From a checkpoint of a small contrastive image-text model.
Training: soap at rate 0.0011, 7700 steps, batches of 512.
Data: trained on rosettes with rotational symmetry, 97500 training examples, 40.4 epochs.
Rows from block 4 of the image encoder of a small contrastive image-text model, named by matrix and row number. Rows with one number belong to one neuron. Each number is 50 + 15 x the weight over its row's rms, rounded and kept within 0 to 99. All counts start at 0. After the name is the row's rms in percent of the matrix's.
After each neuron's rows are labels from the 100 images, of 14848, where the neuron reaches its highest value: "responds to" is what is common among them. Only what is clearly more common there than usual is listed. The data: rosettes with rotational symmetry. In brackets: how many of the 100, against the usual share in percent.
# fc1: MLP up (encoder.blocks.4.mlp.fc1.weight, 768x384), inputs 0-47
# fc2: MLP down (encoder.blocks.4.mlp.fc2.weight, 384x768, transposed), outputs 0-47

fc1.642 095:76 30 41 22 34 61 56 44 35 40 48 30 56 48 52 65 46 64 32 43 56 60 54 54 44 32 12 49 45 50 60 34 70 38 48 37 56 78 36 63 50 26 57 47 50 51 35 66
fc2.642 099:74 39 51 33 63 61 44 45 65 50 99 73 51 32 65 53 27 54 54 37 53 43 46 38 35 42 49 46 44 27 53 71 49 53 57 29 29 38 51 49 32 63 61 56 36 43 37 38
responds to: seven-fold (39 vs 12.9)

fc1.213 113:34 22 50 86 48 43 56 51 57 48 24 49 61 55 51 54 49 52 49 64 36 95 64 11 43 57 53 59 51 82 68 64 32 87 20 09 54 54 58 38 40 74 35 45 89 30 38 42
fc2.213 112:55 81 49 46 34 49 45 46 77 71 45 78 42 72 39 33 17 39 39 52 40 43 71 43 30 85 53 50 54 53 59 37 48 31 46 48 55 85 18 27 42 63 29 50 59 61 26 47
responds to: dark (55 vs 14.3); four-fold (31 vs 12.3)

fc1.321 094:35 56 54 54 44 49 57 53 54 34 52 51 47 69 42 48 50 45 43 52 59 50 49 62 49 41 38 23 20 47 48 32 37 72 64 48 48 35 48 52 58 53 80 52 84 52 59 52
fc2.321 090:61 41 73 55 55 32 65 50 48 67 62 31 66 11 43 38 50 15 43 37 47 56 53 71 76 53 45 56 99 41 47 57 50 34 58 34 51 34 63 34 47 58 44 27 60 54 33 75
responds to: pinwheel (100 vs 49.8)

fc1.174 099:53 65 20 56 30 49 66 36 48 44 55 42 60 33 45 38 34 49 56 61 65 35 67 14 78 60 49 50 44 42 40 30 49 61 52 48 22 78 60 26 58 67 61 48 25 28 38 48
fc2.174 102:62 40 42 46 45 65 61 57 61 32 61 61 46 41 67 52 66 54 56 48 58 56 53 52 27 33 89 42 50 37 52 83 59 49 47 51 53 41 40 39 44 66 64 28 34 49 41 72
responds to: eight-fold (40 vs 12.5)

fc1.409 114:57 42 85 71 46 43 56 66 41 34 57 34 52 66 25 25 59 58 33 44 60 70 42 22 51 48 39 48 21 40 47 90 43 80 51 36 27 21 39 46 32 59 51 31 37 31 53 58
fc2.409 123:64 74 48 47 54 67 61 72 63 43 39 77 40 41 52 36 58 25 49 37 45 63 63 40 42 54 69 66 67 51 53 13 44 74 54 54 63 99 66 42 53 27 60 45 56 57 47 47
responds to: three-fold (40 vs 12.1); dark (39 vs 14.3); four-fold (38 vs 12.3)

fc1.549 101:53 49 59 40 54 52 21 92 64 25 66 43 32 28 63 88 14 45 51 45 58 32 49 46 46 43 49 61 66 43 71 48 00 53 34 37 51 49 49 62 56 45 72 61 64 73 28 71
fc2.549 107:68 52 64 61 46 33 52 57 73 63 27 50 67 49 60 91 52 36 10 73 51 37 57 67 32 38 43 32 30 54 25 34 31 46 78 23 83 40 63 49 64 35 57 52 43 67 42 42
responds to: three-fold (33 vs 12.1); four-fold (30 vs 12.3)

fc1.459 109:70 35 59 49 37 62 64 31 38 36 65 62 69 38 56 34 45 38 74 60 51 47 65 47 30 37 49 56 30 42 47 48 25 63 30 45 48 72 68 62 57 54 50 70 82 43 17 31
fc2.459 119:32 59 40 33 52 45 39 40 44 14 42 71 59 51 51 66 38 47 70 50 66 36 51 50 56 54 19 39 53 64 99 41 65 43 65 43 56 76 36 39 48 30 39 52 75 55 64 70
responds to: dark (54 vs 14.3); three-fold (50 vs 12.1); four-fold (32 vs 12.3)

fc1.412 098:48 64 49 44 42 31 50 48 41 38 83 50 51 57 63 54 35 63 62 58 70 55 35 56 55 59 50 27 57 54 58 42 51 19 44 65 43 66 41 83 00 63 61 44 81 38 59 56
fc2.412 098:77 55 59 53 25 56 67 62 64 37 37 57 54 45 58 56 55 58 66 54 60 53 48 33 38 68 22 52 67 45 42 64 19 61 51 56 41 31 72 64 68 52 63 40 59 63 34 75
responds to: six-fold (45 vs 12.7)

fc1.580 096:37 50 59 63 47 62 69 65 33 95 55 36 40 55 51 53 20 56 65 73 64 47 48 88 41 40 55 61 31 57 74 49 45 48 35 47 59 51 39 50 57 51 57 51 47 36 40 56
fc2.580 088:50 79 62 44 23 33 32 68 44 67 47 39 60 31 26 47 69 49 67 65 49 55 51 46 26 50 65 58 25 48 36 40 78 40 36 61 32 48 47 60 26 38 86 33 48 64 46 40
responds to: pinwheel (100 vs 49.8); seven-fold (69 vs 12.9)

fc1.527 106:65 68 37 34 42 59 44 02 57 41 26 44 56 69 60 36 35 24 52 43 39 52 49 53 46 43 50 64 57 41 40 73 27 64 60 53 63 53 69 67 40 54 65 57 55 27 79 66
fc2.527 121:29 27 48 56 26 63 29 56 45 46 44 35 49 21 33 72 57 53 78 55 89 26 62 48 59 66 39 59 51 31 58 47 78 71 43 65 70 43 55 49 41 45 53 79 31 20 78 60
responds to: cool (34 vs 14.5); dark (33 vs 14.3)

fc1.131 109:65 34 35 41 71 48 77 46 77 65 60 22 50 35 71 28 50 33 68 45 64 63 55 64 38 67 58 36 53 43 62 54 49 32 35 50 61 57 57 55 58 69 51 59 30 50 80 35
fc2.131 113:14 65 64 62 54 38 29 54 50 70 39 46 50 25 60 54 61 85 51 41 63 67 49 72 47 42 65 43 69 48 73 51 47 40 55 22 56 49 38 31 45 37 42 54 62 70 67 47
responds to: vivid (38 vs 14.7)

fc1.341 098:49 45 26 46 81 62 67 75 66 44 43 68 65 40 42 39 48 36 24 52 53 53 27 35 51 38 39 58 52 57 49 61 32 72 56 57 33 15 50 27 27 51 47 22 58 43 55 29
fc2.341 109:84 55 57 32 53 59 44 52 58 73 27 72 43 72 35 38 41 70 60 44 71 53 59 46 61 43 49 46 55 42 54 60 39 52 69 63 50 79 46 67 56 50 75 48 35 56 57 40
responds to: seven-fold (40 vs 12.9)

fc1.350 113:25 50 53 18 58 41 54 46 39 64 40 28 47 48 53 11 50 40 57 41 67 61 31 39 45 38 35 42 78 67 21 35 42 53 44 51 24 45 64 29 82 50 79 39 72 33 40 15
fc2.350 111:74 49 62 43 56 25 40 65 61 51 52 44 55 57 31 42 62 19 31 55 46 40 44 48 59 64 49 70 52 33 45 44 45 43 53 65 61 93 43 64 65 44 49 66 51 57 41 34
responds to: four-fold (37 vs 12.3)

fc1.435 107:63 57 40 55 32 42 25 58 49 42 71 55 62 58 34 61 37 48 68 43 50 52 81 40 60 30 44 99 67 55 66 45 08 43 58 36 43 41 61 49 35 41 35 91 70 41 48 42
fc2.435 114:53 65 33 35 60 39 40 56 68 57 43 36 75 48 42 81 47 62 56 50 58 51 26 76 50 58 43 47 25 46 44 30 48 66 99 49 70 45 45 57 52 09 40 41 44 69 36 43
responds to: three-fold (41 vs 12.1)

fc1.581 099:61 45 54 55 74 67 47 32 26 43 22 52 49 44 24 40 58 53 33 30 41 60 38 52 62 64 67 28 71 79 52 77 38 54 33 37 50 30 65 48 30 50 71 60 52 49 36 67
fc2.581 111:47 78 40 23 42 72 75 31 75 39 26 67 39 46 48 57 37 70 65 81 91 49 52 73 58 63 50 39 55 64 61 23 53 61 75 52 48 68 83 33 54 58 54 56 29 49 74 35
responds to: cool (34 vs 14.5); six-fold (31 vs 12.7)

fc1.710 094:58 36 43 58 58 55 32 36 44 44 77 40 38 61 58 21 50 54 54 58 41 37 58 61 38 35 48 46 27 43 61 69 17 55 51 37 80 52 18 57 52 55 65 49 64 72 14 36
fc2.710 101:31 52 56 52 45 78 71 46 54 61 37 48 78 18 57 68 33 46 45 33 69 51 57 72 50 78 37 44 39 54 28 39 52 26 33 49 76 74 48 38 36 58 54 69 45 52 50 52
responds to: cool (50 vs 14.5); five-fold (31 vs 12.6)

fc1.75 099:28 29 77 37 77 37 45 58 46 43 44 13 64 40 54 32 52 55 40 67 52 34 04 06 52 64 64 19 37 84 39 50 34 54 75 53 47 43 83 52 71 40 87 32 45 55 74 65
fc2.75 104:38 07 59 49 46 53 92 31 42 44 61 46 31 65 71 66 19 73 76 67 65 53 55 28 52 59 45 41 52 28 36 65 80 31 32 41 45 73 54 49 65 63 75 58 59 31 52 39
responds to: four-fold (37 vs 12.3)

fc1.499 096:52 38 68 76 62 56 41 66 34 32 54 27 68 58 34 46 08 51 63 34 46 85 61 65 47 38 41 26 47 39 63 48 51 47 54 56 46 62 65 31 43 47 86 52 57 29 50 61
fc2.499 100:76 39 26 57 14 59 36 43 37 64 24 53 53 67 33 45 42 43 61 64 72 53 74 31 33 40 52 41 42 34 43 59 53 44 34 50 67 27 58 08 51 67 34 39 28 56 76 46
responds to: five-fold (44 vs 12.6)

fc1.39 101:69 62 57 32 39 58 69 52 70 45 53 59 64 50 48 68 51 61 47 54 35 73 36 67 48 40 48 44 34 37 16 58 31 70 51 44 44 82 63 41 61 58 37 45 45 57 32 70
fc2.39 119:59 61 47 61 67 24 05 49 54 54 57 38 63 57 63 55 37 24 22 53 45 49 42 68 48 48 57 57 50 38 46 28 32 33 60 46 36 45 46 34 47 61 56 42 37 68 43 50
responds to: three-fold (30 vs 12.1)

fc1.414 094:50 68 86 78 23 19 70 26 35 37 43 41 71 50 46 72 71 48 45 53 54 43 37 58 70 36 81 31 67 44 31 26 44 56 57 47 18 63 38 53 58 52 41 46 47 56 52 33
fc2.414 097:71 40 44 38 29 29 60 40 64 37 66 84 52 52 58 71 51 28 39 39 67 50 58 53 50 58 54 48 51 59 41 65 56 60 29 39 64 78 41 56 50 59 63 42 42 47 59 67
responds to: seven-fold (67 vs 12.9)

fc1.553 095:58 40 71 51 39 20 44 49 66 44 50 42 59 27 45 52 47 72 37 30 54 53 41 29 41 42 67 34 52 80 55 41 53 35 35 59 56 86 69 50 73 34 51 36 41 56 40 20
fc2.553 098:49 38 26 46 41 47 22 47 43 46 55 68 53 51 58 54 41 28 30 63 51 52 46 31 34 42 47 67 49 52 49 74 53 46 43 43 49 88 36 59 60 69 60 43 31 47 44 56
responds to: seven-fold (63 vs 12.9)

fc1.640 110:77 66 37 71 42 57 44 28 65 41 55 54 52 37 50 71 32 57 32 53 70 15 81 63 44 49 42 54 48 27 29 62 51 62 69 36 51 66 55 46 35 37 37 66 31 88 66 53
fc2.640 110:70 59 49 48 51 52 42 44 36 48 41 46 51 47 41 22 52 36 43 57 54 24 69 74 46 63 36 62 35 40 65 50 34 28 51 68 37 58 33 60 26 22 63 55 58 31 46 37
responds to: four-fold (32 vs 12.3)

fc1.721 103:37 61 55 25 35 42 61 51 41 63 59 56 78 43 24 51 40 56 17 63 56 56 45 27 56 30 35 35 65 64 44 75 41 68 42 47 75 29 58 63 46 52 42 62 51 47 31 83
fc2.721 099:42 51 27 54 58 67 74 31 46 61 49 39 34 36 25 53 57 60 65 61 33 45 50 51 33 56 61 35 80 76 45 44 46 43 44 50 34 40 39 53 34 31 32 52 29 23 45 48
responds to: vivid (53 vs 14.7); five-fold (39 vs 12.6)

fc1.410 110:74 15 61 64 42 18 32 53 49 34 30 36 50 70 42 37 55 71 55 33 64 44 56 52 29 58 59 51 41 54 30 49 42 68 52 41 62 47 58 71 54 38 62 42 58 71 61 40
fc2.410 106:60 70 54 51 54 54 63 66 62 32 46 65 31 70 51 88 66 58 62 53 51 38 70 60 38 52 39 67 65 48 99 29 54 70 53 67 59 99 20 43 56 13 44 27 60 42 48 47
responds to: three-fold (42 vs 12.1); four-fold (36 vs 12.3)

fc1.92 099:40 32 06 57 44 74 61 41 49 44 47 60 51 60 57 40 38 50 46 33 54 46 55 03 31 48 54 48 33 19 59 66 46 60 49 58 54 75 43 65 35 46 63 41 36 56 59 73
fc2.92 098:66 66 77 62 58 17 29 57 24 66 43 36 55 31 54 47 63 57 53 22 72 82 32 51 41 57 44 90 63 48 15 57 42 61 24 67 56 35 62 53 44 10 57 79 45 30 68 37
responds to: mirrored (78 vs 50.2); ten-fold (47 vs 12.2); nine-fold (45 vs 12.6)

fc1.724 091:45 81 07 32 62 63 53 63 37 42 53 38 61 53 55 61 43 50 45 50 42 33 67 47 56 45 38 51 33 32 57 45 48 52 58 54 47 59 43 24 79 69 54 62 48 37 56 38
fc2.724 089:37 20 55 61 43 71 29 32 40 74 60 68 31 61 41 49 91 51 30 57 54 77 40 27 56 28 80 56 50 66 51 84 58 50 53 52 25 69 43 28 75 74 57 62 46 19 43 52
responds to: eight-fold (68 vs 12.5)

fc1.481 101:47 45 50 36 56 36 54 51 61 51 68 60 57 56 25 60 58 65 56 44 59 67 48 57 34 78 42 53 22 31 77 36 65 31 58 25 30 49 64 58 64 56 50 29 46 47 35 42
fc2.481 104:47 53 34 35 25 20 00 63 62 54 58 39 58 33 42 51 53 40 60 28 55 55 62 33 56 45 53 52 44 55 84 40 36 32 84 59 25 37 63 51 38 66 22 27 45 22 64 29
responds to: cool (40 vs 14.5); four-fold (38 vs 12.3); pastel (35 vs 14.2)

fc1.312 099:59 28 60 43 48 09 39 37 62 28 60 86 35 56 54 60 15 53 42 53 30 76 42 56 29 61 42 70 57 24 62 26 39 42 53 42 57 27 70 63 57 61 52 40 60 54 28 60
fc2.312 091:67 29 65 57 77 23 42 34 19 38 46 65 61 49 42 42 22 26 57 57 23 42 32 70 47 49 53 44 33 30 42 62 59 56 57 44 30 26 48 73 43 47 54 50 45 60 21 44
responds to: pinwheel (88 vs 49.8); ten-fold (50 vs 12.2)

fc1.10 103:60 48 47 58 46 27 60 26 25 50 49 51 72 60 50 23 75 35 43 64 36 50 38 39 50 33 32 47 47 13 36 42 82 59 47 55 46 76 66 42 65 60 35 60 50 48 16 48
fc2.10 099:70 50 64 58 50 48 70 54 59 39 47 48 58 43 76 71 79 48 25 67 27 72 53 87 26 73 17 59 31 67 46 62 60 93 59 45 62 54 63 38 37 79 63 60 56 71 64 47
responds to: seven-fold (57 vs 12.9); six-fold (31 vs 12.7)

fc1.368 106:22 40 68 68 33 43 32 71 46 72 65 51 58 60 38 38 35 63 46 57 31 88 50 23 63 56 55 55 57 99 57 56 38 56 58 19 58 21 52 40 43 67 33 34 53 25 60 36
fc2.368 105:63 36 49 72 32 57 62 62 73 51 56 82 45 45 35 50 40 40 59 54 43 40 53 33 31 61 78 49 67 63 50 37 41 39 37 52 48 87 65 44 54 56 29 53 44 57 49 38
responds to: dark (57 vs 14.3); four-fold (33 vs 12.3)

fc1.411 103:41 26 45 72 05 21 62 59 63 53 42 58 55 68 46 68 35 64 51 54 41 48 55 10 22 33 25 46 55 70 63 48 63 32 56 58 35 38 41 52 49 82 20 25 40 38 77 29
fc2.411 103:05 35 52 49 47 64 38 69 58 47 46 63 59 55 54 56 65 49 45 45 61 85 27 43 43 57 24 40 53 47 30 74 58 34 59 55 79 51 43 58 41 47 30 65 36 65 60 54
responds to: eight-fold (60 vs 12.5); grey (39 vs 14.3)

fc1.567 109:36 59 67 72 24 45 49 70 80 95 46 70 40 72 57 65 60 53 38 64 49 46 41 56 47 53 49 75 49 43 48 43 73 21 60 70 45 39 44 34 68 61 64 59 39 52 68 41
fc2.567 103:51 32 49 59 33 07 24 81 27 51 43 46 47 59 46 27 46 20 37 45 71 65 33 47 52 66 12 49 54 28 36 37 42 62 69 57 62 45 53 33 39 44 49 68 42 36 40 54
responds to: pinwheel (93 vs 49.8)

fc1.158 104:26 57 75 44 75 64 82 41 40 42 62 39 62 60 69 46 52 43 56 50 51 50 53 58 54 66 47 37 41 44 33 62 35 64 51 24 49 59 69 41 64 42 30 65 32 55 31 45
fc2.158 112:46 46 55 52 52 77 78 61 49 54 54 39 52 54 68 53 43 52 57 66 45 34 49 53 63 28 56 32 57 53 58 50 49 68 48 39 81 78 25 25 56 78 89 43 58 54 49 46
responds to: four-fold (41 vs 12.3); warm (37 vs 13.9)

fc1.109 104:26 58 72 42 53 53 38 59 34 26 75 35 52 64 65 38 60 48 43 29 38 49 51 24 66 45 82 37 61 63 44 42 35 61 61 35 55 28 35 51 61 37 73 58 60 38 41 49
fc2.109 113:54 32 37 47 24 77 57 58 60 49 64 77 43 43 50 36 74 41 51 54 44 51 44 30 65 55 77 26 41 27 64 25 55 44 55 50 51 81 60 24 52 41 33 37 53 59 44 62
responds to: cool (34 vs 14.5)

fc1.679 097:43 36 66 39 52 31 38 50 59 52 41 72 72 46 28 44 65 60 69 43 72 43 52 35 38 87 53 29 64 13 39 66 46 66 49 48 69 25 25 57 32 64 70 33 40 53 30 58
fc2.679 112:59 64 51 55 45 50 99 52 61 21 69 27 59 52 57 34 38 48 52 53 61 50 54 60 40 47 68 45 35 29 43 43 46 42 25 54 46 63 43 31 50 89 49 54 69 63 43 61
responds to: dark (42 vs 14.3); three-fold (36 vs 12.1)

fc1.468 097:43 70 31 54 48 34 39 31 59 45 48 58 73 10 48 26 70 41 47 40 67 44 58 58 37 33 34 43 37 64 54 45 71 68 51 48 25 51 54 65 37 46 51 39 69 47 26 45
fc2.468 094:44 65 52 81 27 48 63 42 68 48 42 66 35 83 52 66 40 27 65 49 33 59 29 47 42 55 58 53 68 51 63 17 61 80 63 50 33 32 48 42 59 50 75 42 69 53 31 46
responds to: ten-fold (94 vs 12.2)

fc1.404 095:41 63 53 78 77 51 54 70 24 43 57 31 73 50 61 22 62 68 76 52 34 74 50 58 70 52 59 39 18 31 33 64 48 53 68 61 77 40 53 74 39 30 31 42 38 43 29 28
fc2.404 098:44 36 60 46 68 68 79 27 39 46 68 05 67 27 57 47 34 39 37 44 34 52 50 48 47 68 59 67 72 64 69 22 61 42 36 52 68 72 19 41 29 60 44 41 69 70 53 38
responds to: five-fold (35 vs 12.6)

fc1.767 097:32 55 50 73 55 26 40 48 39 59 50 57 57 53 53 53 61 42 47 55 34 57 34 26 60 76 67 51 44 93 35 56 68 47 35 41 05 79 59 40 45 51 41 42 43 74 60 39
fc2.767 100:32 41 40 58 36 55 29 41 46 23 50 49 46 26 64 56 71 67 62 52 71 38 34 70 30 50 55 54 52 57 40 99 35 69 51 65 53 58 27 57 58 48 54 55 51 45 35 56
responds to: grey (41 vs 14.3); ten-fold (35 vs 12.2); eight-fold (32 vs 12.5)

fc1.511 112:75 50 45 64 59 45 57 29 55 36 41 38 40 90 31 49 44 43 52 66 18 73 51 64 30 25 75 54 49 23 56 24 17 50 51 26 46 50 64 71 46 46 39 51 49 66 22 51
fc2.511 116:53 70 47 64 64 59 37 40 38 44 53 29 69 42 62 78 39 57 62 58 58 32 56 62 40 44 49 51 75 56 22 65 50 64 40 53 44 53 28 58 44 78 15 46 37 55 66 45
responds to: dark (43 vs 14.3); five-fold (34 vs 12.6); four-fold (31 vs 12.3)

fc1.746 099:82 54 55 35 60 58 58 55 50 41 62 47 88 53 10 52 54 00 53 39 66 57 50 38 78 68 50 26 61 31 54 72 38 48 53 76 36 63 47 56 50 32 50 41 23 57 74 41
fc2.746 099:51 66 54 45 54 48 38 32 53 76 68 19 62 36 50 60 54 99 56 48 71 55 59 60 41 47 66 64 29 65 45 34 62 25 39 38 38 51 32 56 44 44 71 54 59 57 41 48
responds to: pinwheel (100 vs 49.8)

fc1.660 108:22 44 60 37 59 51 56 36 44 56 33 48 57 17 41 61 41 59 46 58 44 33 12 49 35 68 60 38 34 71 30 61 73 40 55 78 69 49 69 32 43 54 32 45 33 57 46 49
fc2.660 119:53 42 33 37 46 38 51 49 60 46 53 25 40 29 40 73 65 46 37 43 68 65 34 57 53 38 21 45 64 64 47 46 41 63 50 30 61 87 51 35 46 66 64 25 53 48 47 54
responds to: five-fold (40 vs 12.6)

fc1.608 101:52 53 67 54 65 46 58 58 47 40 45 58 65 34 56 71 46 52 48 39 49 70 59 48 41 52 54 33 29 37 51 62 61 37 65 72 49 39 64 48 35 51 16 52 36 50 42 45
fc2.608 110:44 41 43 37 34 19 38 46 20 50 50 27 50 58 45 47 62 53 00 36 48 54 50 40 59 63 33 46 55 52 49 17 40 43 65 59 72 79 56 40 38 63 57 32 48 17 75 15
responds to: cool (33 vs 14.5)

fc1.40 092:43 69 50 60 80 28 59 45 57 54 39 53 74 40 42 50 58 48 30 44 52 60 51 64 55 25 35 48 60 79 39 74 56 54 55 44 45 49 59 50 13 43 52 72 46 72 52 39
fc2.40 097:38 53 54 63 51 86 58 71 39 25 36 58 71 52 64 48 48 62 68 81 75 24 50 63 55 51 31 44 50 54 32 24 61 72 37 29 52 63 48 47 43 67 51 42 35 29 65 42
responds to: six-fold (41 vs 12.7); seven-fold (36 vs 12.9)

fc1.493 098:69 55 43 70 45 27 57 46 32 65 51 50 46 97 72 65 30 32 40 65 45 53 33 13 39 53 69 39 48 50 31 61 50 45 34 56 27 61 49 57 50 54 28 38 63 43 40 50
fc2.493 098:32 51 47 72 42 47 34 56 48 48 39 82 47 41 60 66 51 77 47 64 66 48 67 50 62 53 61 57 40 50 66 46 42 40 42 52 49 64 50 22 43 57 67 44 54 44 73 56
responds to: eight-fold (44 vs 12.5)

fc1.123 112:41 73 40 61 43 74 66 39 58 43 27 61 44 62 53 32 41 42 42 54 53 44 62 39 39 56 53 47 72 38 65 32 64 39 58 47 32 40 56 62 16 46 77 52 50 65 26 65
fc2.123 108:66 49 68 30 40 66 68 45 63 61 56 43 47 47 61 39 52 46 52 46 26 60 55 49 41 57 39 61 40 60 43 57 68 45 65 36 50 89 48 53 57 12 30 70 46 45 48 38
responds to: four-fold (47 vs 12.3); cool (38 vs 14.5)

fc1.293 110:27 70 36 89 25 44 37 46 61 50 56 37 37 82 53 27 71 59 54 57 38 61 57 34 57 63 42 43 52 64 35 90 57 46 40 16 23 42 63 50 50 46 60 52 65 46 43 46
fc2.293 118:56 52 42 65 29 61 23 59 48 74 43 62 64 28 48 04 36 43 46 38 52 63 61 41 23 48 70 49 50 30 16 49 34 60 43 47 61 86 68 42 43 22 38 70 64 65 55 30
responds to: three-fold (43 vs 12.1); four-fold (35 vs 12.3)

fc1.602 102:35 48 30 55 51 76 38 61 46 38 45 49 51 61 65 33 58 49 53 55 53 40 42 95 47 38 45 65 66 63 50 44 64 63 74 65 80 29 39 67 11 26 47 66 44 68 45 63
fc2.602 099:69 45 67 60 23 79 53 41 76 23 35 55 46 68 45 55 56 57 27 35 54 48 33 50 61 43 44 26 72 42 28 91 35 43 57 50 37 78 63 61 44 74 60 56 55 44 40 30
responds to: mirrored (82 vs 50.2); seven-fold (68 vs 12.9)

fc1.26 088:08 60 64 38 51 55 47 23 51 50 68 48 00 54 38 58 45 99 56 50 58 55 56 52 37 50 54 49 32 31 41 62 61 42 51 22 35 31 36 41 37 85 55 73 41 47 32 34
fc2.26 078:66 53 64 59 42 31 49 60 56 34 52 19 87 30 44 61 64 18 39 54 43 44 50 67 63 57 88 58 45 47 61 61 36 41 52 43 43 57 66 47 41 47 56 40 62 48 44 51
responds to: pinwheel (100 vs 49.8); vivid (34 vs 14.7)

fc1.483 101:57 57 50 42 70 65 62 64 73 54 41 32 76 56 45 57 47 51 51 52 40 62 55 19 43 49 84 86 59 11 50 50 28 38 48 83 28 61 47 56 38 59 56 55 45 52 49 52
fc2.483 096:28 64 38 46 52 31 62 60 30 50 55 32 30 36 53 65 47 72 38 48 70 36 52 60 52 53 51 51 39 47 50 55 62 54 60 63 49 25 68 42 54 43 51 52 59 52 64 41
responds to: dark (39 vs 14.3)

fc1.93 089:62 50 70 56 10 46 39 84 80 58 68 60 37 52 50 48 37 41 62 49 39 71 65 50 30 46 53 87 75 31 52 59 42 38 67 52 71 52 63 29 59 46 63 21 45 59 53 32
fc2.93 089:67 60 50 62 28 55 71 40 63 52 35 26 62 37 54 47 56 66 59 59 13 44 41 62 34 41 43 48 46 35 21 60 36 33 60 48 55 37 51 21 54 31 52 68 34 61 41 63
responds to: pinwheel (99 vs 49.8)

fc1.405 097:68 45 67 39 25 37 53 61 55 51 28 56 36 15 41 59 33 67 66 55 49 76 52 48 39 17 71 81 60 47 49 29 50 58 34 67 70 87 37 55 61 74 54 54 64 50 42 59
fc2.405 101:79 42 41 50 60 53 43 52 51 21 65 57 61 45 51 42 48 59 47 36 69 67 47 35 41 49 55 50 66 33 74 71 53 31 62 48 22 39 45 35 49 67 49 57 51 58 39 32
responds to: dark (37 vs 14.3)

fc1.274 106:35 73 70 43 73 61 53 17 69 60 58 43 47 35 42 42 59 55 31 39 49 46 68 60 38 60 64 60 48 65 36 62 38 45 40 43 44 49 65 34 63 71 67 41 55 56 61 28
fc2.274 103:74 47 76 48 64 47 67 61 30 76 35 96 32 46 35 58 44 56 67 72 69 50 55 39 55 38 61 46 59 52 38 55 40 46 48 62 48 88 37 62 44 57 60 58 56 61 28 43
responds to: seven-fold (60 vs 12.9)

fc1.328 094:61 54 68 54 52 61 52 27 61 51 70 26 65 36 47 28 49 50 48 25 53 51 84 69 43 40 64 31 57 52 41 49 64 41 23 44 42 56 50 28 66 57 58 35 79 49 33 31
fc2.328 095:70 62 73 19 60 36 70 46 14 26 46 85 45 60 43 46 40 68 58 47 42 52 39 30 53 51 44 36 63 51 50 70 38 73 73 54 48 77 55 73 67 78 58 58 49 72 39 45
responds to: seven-fold (78 vs 12.9)

fc1.444 102:47 35 47 66 65 14 51 51 66 48 46 57 50 62 46 76 59 53 38 41 66 63 67 43 28 48 21 45 44 44 61 52 25 61 54 34 49 54 49 49 33 48 75 49 37 39 29 47
fc2.444 108:60 68 16 64 23 64 32 54 35 46 38 32 63 64 45 57 36 47 58 62 49 48 67 43 59 89 51 61 47 46 06 51 67 61 72 63 66 57 52 33 70 66 40 52 58 69 49 46
responds to: cool (43 vs 14.5)

fc1.451 103:35 53 55 42 32 06 42 37 47 43 23 46 52 65 37 54 44 51 37 52 42 56 35 99 46 46 45 49 44 53 50 59 63 58 60 54 53 30 47 52 68 74 43 58 62 47 55 66
fc2.451 099:65 63 57 42 56 39 49 74 66 52 59 31 47 34 36 31 76 47 70 41 55 61 27 21 69 46 30 55 56 57 46 18 59 68 61 55 45 35 41 37 25 20 57 48 55 61 63 66
responds to: ten-fold (49 vs 12.2); nine-fold (47 vs 12.6)

fc1.517 118:35 53 81 36 65 50 72 47 58 69 65 51 58 74 75 65 46 58 27 45 65 69 55 68 51 59 45 60 76 40 41 08 44 49 52 51 43 62 36 52 48 57 65 46 58 37 35 74
fc2.517 104:42 51 48 76 57 28 44 62 42 37 50 52 68 52 63 57 73 07 50 53 51 45 56 60 46 79 44 57 52 28 56 48 43 48 57 54 50 38 46 31 55 53 24 79 43 45 66 53
responds to: mirrored (84 vs 50.2)

fc1.635 084:63 39 52 36 68 53 56 27 50 28 71 56 44 54 37 38 59 71 34 62 60 48 79 33 30 45 51 26 47 40 52 53 88 38 50 56 53 46 54 62 55 32 42 45 62 40 55 31
fc2.635 082:50 46 82 50 61 36 62 64 53 23 50 19 49 69 44 59 56 42 43 50 59 56 61 70 50 36 33 24 57 76 41 74 54 56 55 67 64 52 38 42 32 23 52 62 66 63 48 42
responds to: eight-fold (54 vs 12.5); nine-fold (43 vs 12.6)